A small image denoising model, trained from scratch.
Model: 5.55M parameters, 32-pixel images, arch unet, activation leaky_relu, widths [64, 128, 256].
Rows from block 10 of a small image denoising model, named by matrix and row number. Rows with one number belong to one channel. Each number is 500 + 25 x the weight over its row's rms, rounded and kept within 0 to 999. All counts start at 0. Numbers have three digits each.
Before each channel's rows are labels from the 100 images, of 14976, where the channel reaches its highest value: "responds to" is what is common among them; "peak on" is the class under the peak. Only what is clearly more common there than usual is listed. The data: pixel-art sprites of 400 made-up characters on tiled backdrops.
# convs0: first 3x3 conv (model.decb.0.2.convs.0.weight, 128x128x3x3, each kernel summed), inputs 0-63
# convs1: second 3x3 conv (model.decb.0.2.convs.1.weight, 128x128x3x3, transposed, each kernel summed), outputs 0-63

responds to: white; pink
peak on: sprite
convs0.36:466511482500511505471493499504473523454464472481548525508503500482472495517461510549494522475512497485548478500498508548562509452488514491469476467540521488496452521502502507487479486490525513
convs1.36:516496522497482514509509555449513467482488530479501519467506507493522562502548509494515464517463517515453517518502541486497524469519433490473506519452492506509498493494518519531534483465547509

responds to: green; teal
peak on: sprite
convs0.115:478524509501491546462514473497433511486524505497496487501515514498572494490510497504473506502483515521517486485518501517489501510481502488493465510503540487465491430482519509498477500496510496
convs1.115:533500505517476469528524509504487524519468508556474512480486469464483516496484485516485516529523455456487515492515514481514513459547509519482520513489462499543509475492487537520488482547520508

responds to: white
peak on: sprite
convs0.63:462483480533460545491463505472481509500518502487525494518469496498525478511502497494540494484512496485505469464552525494524523455508493432467472497489476513504455468470503531484499466515511492
convs1.63:550447522520450502518517518511549498552495480508483511499522530511468508497488481491476481517504482494500523488486520531495503500479485486474478516539469485503531433535518503536492472513553528

responds to: blue; red
peak on: sprite
convs0.24:483506506517520503456425588504473507538533477470511495499564479490492496495529512496489561504488503468488427536514469527506494523485504507463510554480484512495544497559493523469520548478494512
convs1.24:524509466534487515504549466469500495479500556511470467477473506500488507478449482515492502495446484533513514451521495519484495510498524517476478492475528496496464515409529516497493501474476500

responds to: black
peak on: sprite
convs0.55:490515491489497497482516485574499514517488480504498472493492490480491515481508504511482474479491507492644492502523495491476506515466522509462488503468459578497505487485447513497490497492489508
convs1.55:483508502492493494492502494482490493503501504496513485475495493502496490495493481499514496482494499504402494505489481525504484504480499492575496487502492434485505507496523497585504507507502497

responds to: white
peak on: sprite
convs0.17:500484483498458508510502522453483507481407497498516489534501509513477503515563511523482521486520529487519484536495510556493501464487506472535516502493563478467478482503490536526502523506473521
convs1.17:530484487540505522519555486475523507507501511523483540493506495509509501504512533435491491503519514519515517487512543505513501508482454485533521516476473455479500475473519492454487464459472482

responds to: blue; red
peak on: sprite
convs0.94:504490497503502542495544422500475490486494499505496499495447505497501488502499500510481381489509459468505558513524481490490513502508499485510500495505551500522442482483477486528523461514483511
convs1.94:495511492462493510452485531505531501508521496478505513475442481516495491503525511473489505468489544552476487479470573522483491471481470490463486495524487459476484524440498547531514476512517477

responds to: black; large
peak on: sprite
convs0.110:428482542517507473500468505496529501488509496559491502529511423492487491507478524485474514471450511504501493497507488497505504487500499425477497517541499500522533513509485516517500500463474469
convs1.110:505546410481504535512491515484493512527461486452499490473515529513495486509507511524468510487583496499494483524482528500516512474516513475514520467531506563469498429493508465515470514486515542

responds to: teal; green
peak on: sprite
convs0.102:510477488449508505484472505460490506503491495614505506509524522473551499504496497480508519443472522458531497492524518482494487468500508496477507524508514495468536487542452494486491542465524498
convs1.102:485506465481513513496507498452492498522516473508529503513477480499494459501516481468470442495540483493506496532513463460538498507519525506530523513500544540537446531470504491496497520474495531

responds to: teal
peak on: sprite
convs0.117:501481513511463558500534504528495517569513497524483496514483490502517517443491502500511454472483508479487514541504489477493505467501501504473478486524481489473499470509518500504474487488539501
convs1.117:511489528497484452472491502443510535480498537543455482483531514449497502519512498503515484508519507484483483519505524493518458511538505498493490542491470461465488456497465483497513495537525513

responds to: black
peak on: sprite
convs0.60:504472538482495483504545460507495508520480529514511509515509514491484508474501487539507482523501511502480511514532499462466475500550481484498508534483516501527479509458497498567529452490503499
convs1.60:490521477492504534524498498518528435533491432482497490516454502531482507477507513488499471479487487478520549502500480509503527457455500505509514483540439514488499507552486510462501527491466481

responds to: yellow; white
peak on: sprite
convs0.126:504489494541500477486517492523502485545532524511528530531487509495506486456492447489479474483492491559530482516460505518467522498475499465498487506515518439508505506483498468493490511467505501
convs1.126:498527504479494527492536498456471522452493517499486486455537508506474492533524537549535528481508502503507501457503504516506515533522504502532488529494473541502503536477477510529444492485438507

responds to: large; black; blue
peak on: sprite
convs0.97:516497513465463476530512446507497512518490545512500485471418513503522482507500508466540492460515470456498524502503495473536507508503510482492505504474528509525383504468482475522483493501475500
convs1.97:496466481556478472492540510457495538474505461501467510510503509510527486458478496519505508507505499442477460467465510542447517505517508529486491546518504466479549466526539517521492500529522497

responds to: white
peak on: sprite
convs0.10:480490468487546530524485519480513505547476495536501493456479521482538522485498484479501518487493452499494497474472537484483510498478528493493515502477492501521460486505483531451467515533465470
convs1.10:513500533490503508510490525511529519485514507492506482505519480505496471534542480499492491547495499479467507516489468459460568507481470511519496463494524516502524501516471483517498521460500516

responds to: large; black; red
peak on: sprite
convs0.64:456509534475488495507452508498520510476529477474479486546508452497512509482525524505501530498483510450490472481524503504500520519503492440477529518470501549512494469507524492480498522525465460
convs1.64:536441506546528458514533540509491481552454511482492483481504527498490507479514494497477484504509502502489533495474522559487558520485517501535479478548503458519492456492524520455488479501534489

responds to: large; upper left; black; colour: red
peak on: sprite
convs0.62:568467501494497509543482489510468434491484538506520510475489504488498487441507493499506465511482467461478509525491514502462499493478489471450508535468465500534520506467483499525529467483529484
convs1.62:470508526475494503466517490509498528493489483473467485498490485507515501527463492490515566479474544493466543501528491508493469512484532501526514527492502547469444538547478515541506533489474504

responds to: yellow
peak on: sprite
convs0.1:470494512496495469478489514474485506556503484545511543508470537528496472491443468509518515493482467498436554504460521483544491470500497504518512496487483431517483483502534504473465480515537498
convs1.1:514537512503481538538533480474482496464460523494489519483509502495536518503459508452510465508490503485441488487497492498475515493527452531494496478500455540506522510536526501497507500481482540

responds to: blue; large
peak on: sprite
convs0.98:534504453488526509497510447494494493509464520508531498420429517498493509491503497482411488498516488536524498499510488479514478499488485542500470492532495486525461503523510503492471485526521519
convs1.98:475481525507476465479490541453493507499536498451460524503514518444525500496549493471499512519430494464492509503490513463465519486549514486545517532499525511526497547509504493518482506520510493

responds to: red
peak on: sprite
convs0.92:465488486519491513508522494515492491524529529478469493486480462487492492507500505511523460506500501506455512522506515503491490510512507460496518494474505506500465501498472521511568505517484523
convs1.92:455501460505476492515487538547544519533509459498500491460538524496529501504527518498476487467517514507475493476496555555487527498526556480514500508558490491536522465484491531481457523490472480

responds to: yellow
peak on: sprite
convs0.19:493510467497563443493532490466472492488515489525468485538472484497438504486516494477500500476493469518516471484500503499494530505477510493492503494500453503508487487494529510459483497494515523
convs1.19:535461497467470515499497531548507486478486525481487499454516500542497503518476481526511535527475526514512496485497483457508527489538457502518438478491479533492521514449542496506502505450508486

responds to: teal
peak on: sprite
convs0.52:487498475513482457516494477500520516521550488479519465508496496480515509475469494517533496488489507526471498553467492491496542495530539518481508496461508468451492521499503459505564494467551508
convs1.52:518504492519534481500489512528516471487455487573479466491505514502493492523481519479511503493508513493487509485505487516556515488546567541510519535500495506517495472499507516518538472472431514

responds to: large; white
peak on: sprite
convs0.116:481486525485502457508492479488503505505497501497565486476488528519498469498470486511498487475479491442475491497479599434508495497490516521477514474463493481528516477508515476531491470511536502
convs1.116:508532485549493501480468523509483493471491501528455473466522478528500470495511497487485477491528473543567524482489429519469518498513507490511503524494544509477477520500489513489535478523494522

responds to: white
peak on: sprite
convs0.68:514513504509513481497483481518464483497521466508494475490489519496481504512486507481458512503519511490498447509501499502513621519540490492480537496522496494489507400504528503493495497460512549
convs1.68:482508538519475479502531506524537542515512549441485488485500460506508530501528496537509496509492499486533552489509524477467444495557497517505526485503498470489491547486508481556521498439491469

responds to: green
peak on: sprite
convs0.118:493485504495529472482540488501510511493496507610525491484469482490490483501469505491548470462427481507508481527498507496487503510486527491476500492541496467488458511472510521482496538478497532
convs1.118:524540520501495460502491506421496513488537519473521534523513432491482510508534466477528536499500510473460496491476478464488494522520505520497480503450480542540502507519452501504485498486469504

responds to: black; red
peak on: sprite
convs0.46:510473517508475552485530466470525535495500516479524506496492512521508475498473535501525478519497553532502563563551488506472479518513476506513462515496485513493514503495484507545507465487517478
convs1.46:518541477503525485501543506483454449517509503475508500493481468509504496440498496464533487488471477480479487480469476495517509522491499470445520466525513530488476476495540501486496537512491486

responds to: red
peak on: sprite
convs0.124:510515498524485531495458546503485505482490485484475510511597492502480511504511480512512549498496506532507555556540477495505472508467501496513511505489531480498612517516533530491529503489525473
convs1.124:490503504500501463505537506486507522524437456477480473518425441525524508456494497474485477506482484503483500445491489511464516473475498488489459480503489499492490511544521492501490469508511487

responds to: white; yellow
peak on: sprite
convs0.82:500528479486503536476440507490487505505509484517486485544544515574468498497572503480510550515500533505489534485499524443490464492485492510505496494489496522497504491471486491482513505495540503
convs1.82:521505500521470493504512459497532503518482500501501532511439529518456495521459486511536463510499514501476506438500479533509491475506491500486473481529481502514563529542510538481538508534501505

responds to: yellow; white
peak on: sprite
convs0.21:491519470501487455507490484509483466526506452490474491535455503542537470492555476500511506487492471509494464471491518443517509511486492497480512455534494505489475520466474486475482520527526498
convs1.21:540503520493473491487513491500558489527466553519463547466502524464486466528467509479469507540467523499523486511526475495473498494491475513521503507476489521471523491427512483513532516500512474

responds to: yellow; white
peak on: sprite
convs0.5:505510525474535462512541491512473491537510513471480471491509518560511433505472488517505453499499523473454448483524508471474481495474511507504519520471395516486498485539505490479483508462486503
convs1.5:502468526516523494511477474465557535503496571507515498478482503479472538531527562495482533501525502525480537499489516499512489473489529491458500490492503462531497497482509516521527482531494525

responds to: yellow; white
peak on: sprite
convs0.69:480504499485455490492474497473528496528526512500517498523457549457496501488532518537539482479518507477510514454512511509562501454489512516487478498533509512489434526506465501510476449492487475
convs1.69:491499489523504489484518513469500494487482463532460505486551509500548525503474480505513540515498496507489437509454502496439487506519489537500479518506545531518525498483528506527502485504555502

responds to: white
peak on: sprite
convs0.103:487520488498485453507476526492505507511491517531528545508464516487458508510485508491473501483501508505513481485460467524454475473486529464468494519508473505503476521495488546488484560469478488
convs1.103:501457540518563509527504533482546475477517494505544516484512514535497514449542529490462462508525531516510546500531492447522553472497496468476511520513527512510504477486510504505539470514518515

responds to: black
peak on: sprite
convs0.114:511473550501496503535452514505451503528483498492501472495531519507468497490496498465509513488496524485473518488491500485472496532486467500492488554468522544506523476523490465491542477452511543
convs1.114:468526469525513514521496501530490479498503478525485517498525508500489478513516465505560494506556474481521538518518470461518533482528566526471508465489499549520495511493499514492428542477488455

responds to: large; green
peak on: sprite
convs0.32:506479498549516483498508457498509510488489537521517488544466458527496498492470484484609454487436479524482513513507502496494511488506521490475492486479477478477502483492498484484520522497501529
convs1.32:487493552546491553481493503481506515464505504438532502476531493493484479502498506489514510498516506458494514504524478511481473492477550517494495527495499541489481485528519511522550473451505493

responds to: white
peak on: sprite
convs0.119:498567480508529490502545483510494478500468483547514478550449487541446519474506494480511500475539498512507464475441477499542491504504519500467477456495502495508456497496482500473476516484511499
convs1.119:492465537523462564495490509443556549462510529442465528467542508479452508519458491532485515505493503479499511511518541478493497481555459466494471515511484494519506537486490503522529485521536481

responds to: blue
peak on: sprite
convs0.79:508457501479483526493464495479503511515449445506504499490495513501525491490454468507491489499498509465519442512565493512494492486491490514503494497478518506499488529508459522466516462503499483
convs1.79:488518480518489454557524520464519551507495517525497556490500500461484519510499505491502482496525497524518492539437526516546509518538459532505528498508460468499485482499485460478500501446450495

responds to: pink
peak on: sprite
convs0.0:505554481511458419510513489481469490523559510480482455481514490465525525486499528505512481511484501487516510544455485521503481467475506479502465516497518475477476510494576492509504509493457498
convs1.0:504449525531527513491500514505490521481458508527455488483520504515520500498484493533540505492516534515476529466497517527509521491481516516541479492491515476537495541497467525477532482492440511

responds to: white; yellow
peak on: sprite
convs0.77:501552469468511493486459526499467477528542439548488487472469485463564483520476514564493549476488464488537473487499533483464534503487526487492499483524480500484482524535510513485476506529485506
convs1.77:505497510530483484507533514504529517483463501452471535462521486539537496439484476468465476511472486504466557513543504492492540484527487530527466519475507541512525478460485501535508496482490484

responds to: black
peak on: sprite
convs0.39:497444527487492539505505504481480517515500462464499475509526440526498512464536480475476477514510522479483491462502493531500522509501494493486467468461491517532538485511477472492478482471536463
convs1.39:509532484510524523522498549525493550503499518563478506497542511479476539549501517523506531510509501513524493498487494523524493508517504505500546529528496466552529502510495521499511489517511521

responds to: white
peak on: sprite
convs0.59:519480506533535523560505478505494462521483465474495484466475514487522483532456501492483486549481470518510467473543532470473485484514508525529484516467450499496518532531523471478478484522507510
convs1.59:464483528452473542470486523513513521483521482502497482475509535521520489484494514520529518477510490478487538495514466519521484511516502472470435507493546470435495501466473515511483548527456490

responds to: pink; lower right; white
peak on: sprite
convs0.109:503519495482487530491496482464468510541528496464517484456482509480503497474485503457516509465497506505510458508478487501620531499491520541473483511446472546484491481512551473497506510473500480
convs1.109:492550503517533475518490522480528488484505532492475504509500500473498507533510518489494489487498513493492475507478510513445552513499507496498531540521526478546497524501476506509530515523511557

responds to: white
peak on: sprite
convs0.30:469499520511475496438493504485484500496523498500547579511489511513496464471509487466521508472488506474510556519526439509506496513476487499544499485521569521466500492498507543514466484479507516
convs1.30:503501501492518491541532485487498514490458524451471560489507490536560490551480516467483487499455510491537495509518512500468512564520537545486505533489413445467520532495474495500458508484477479

responds to: green; blue
peak on: sprite
convs0.43:521508487481478536477492505486505499542518479461491503451503534493513499499493528489436507489527496487476548483548505463489458524481522576496483525528530481512529491493484495491496503466529491
convs1.43:506467457520509476493504503548489491515491500586490536535497468518487499505527489504508487478484510522517513470455495532491548500484481462502520498507472456562488547532476476492472528533518521

responds to: blue; large
peak on: sprite
convs0.42:526517494478492499496496505508509499478448485518541509473485566496477510504478485480463476480554496505506466517509511487512462521486489555506471508545481489467462520457506502467486462514550485
convs1.42:468524496468502531510522483502509485538501483489507498572517463495470528504495480513500491486449515496495513500505490505501514514496521480487493502533510521519496532520492494538446501500527485

responds to: large; red
peak on: sprite
convs0.86:514489517495479518502539408486479487475496519486490510485433510487491501504492521482511397461513475494499479519498505483486507498493500509454499515513514501493444480494478513518534479510503521
convs1.86:487500493500510513469507546470503502532489502470502512490495512512511467493491481534483570534470515513516523458505498537503520492535512489514485478493482473458562475500556496474520521486502483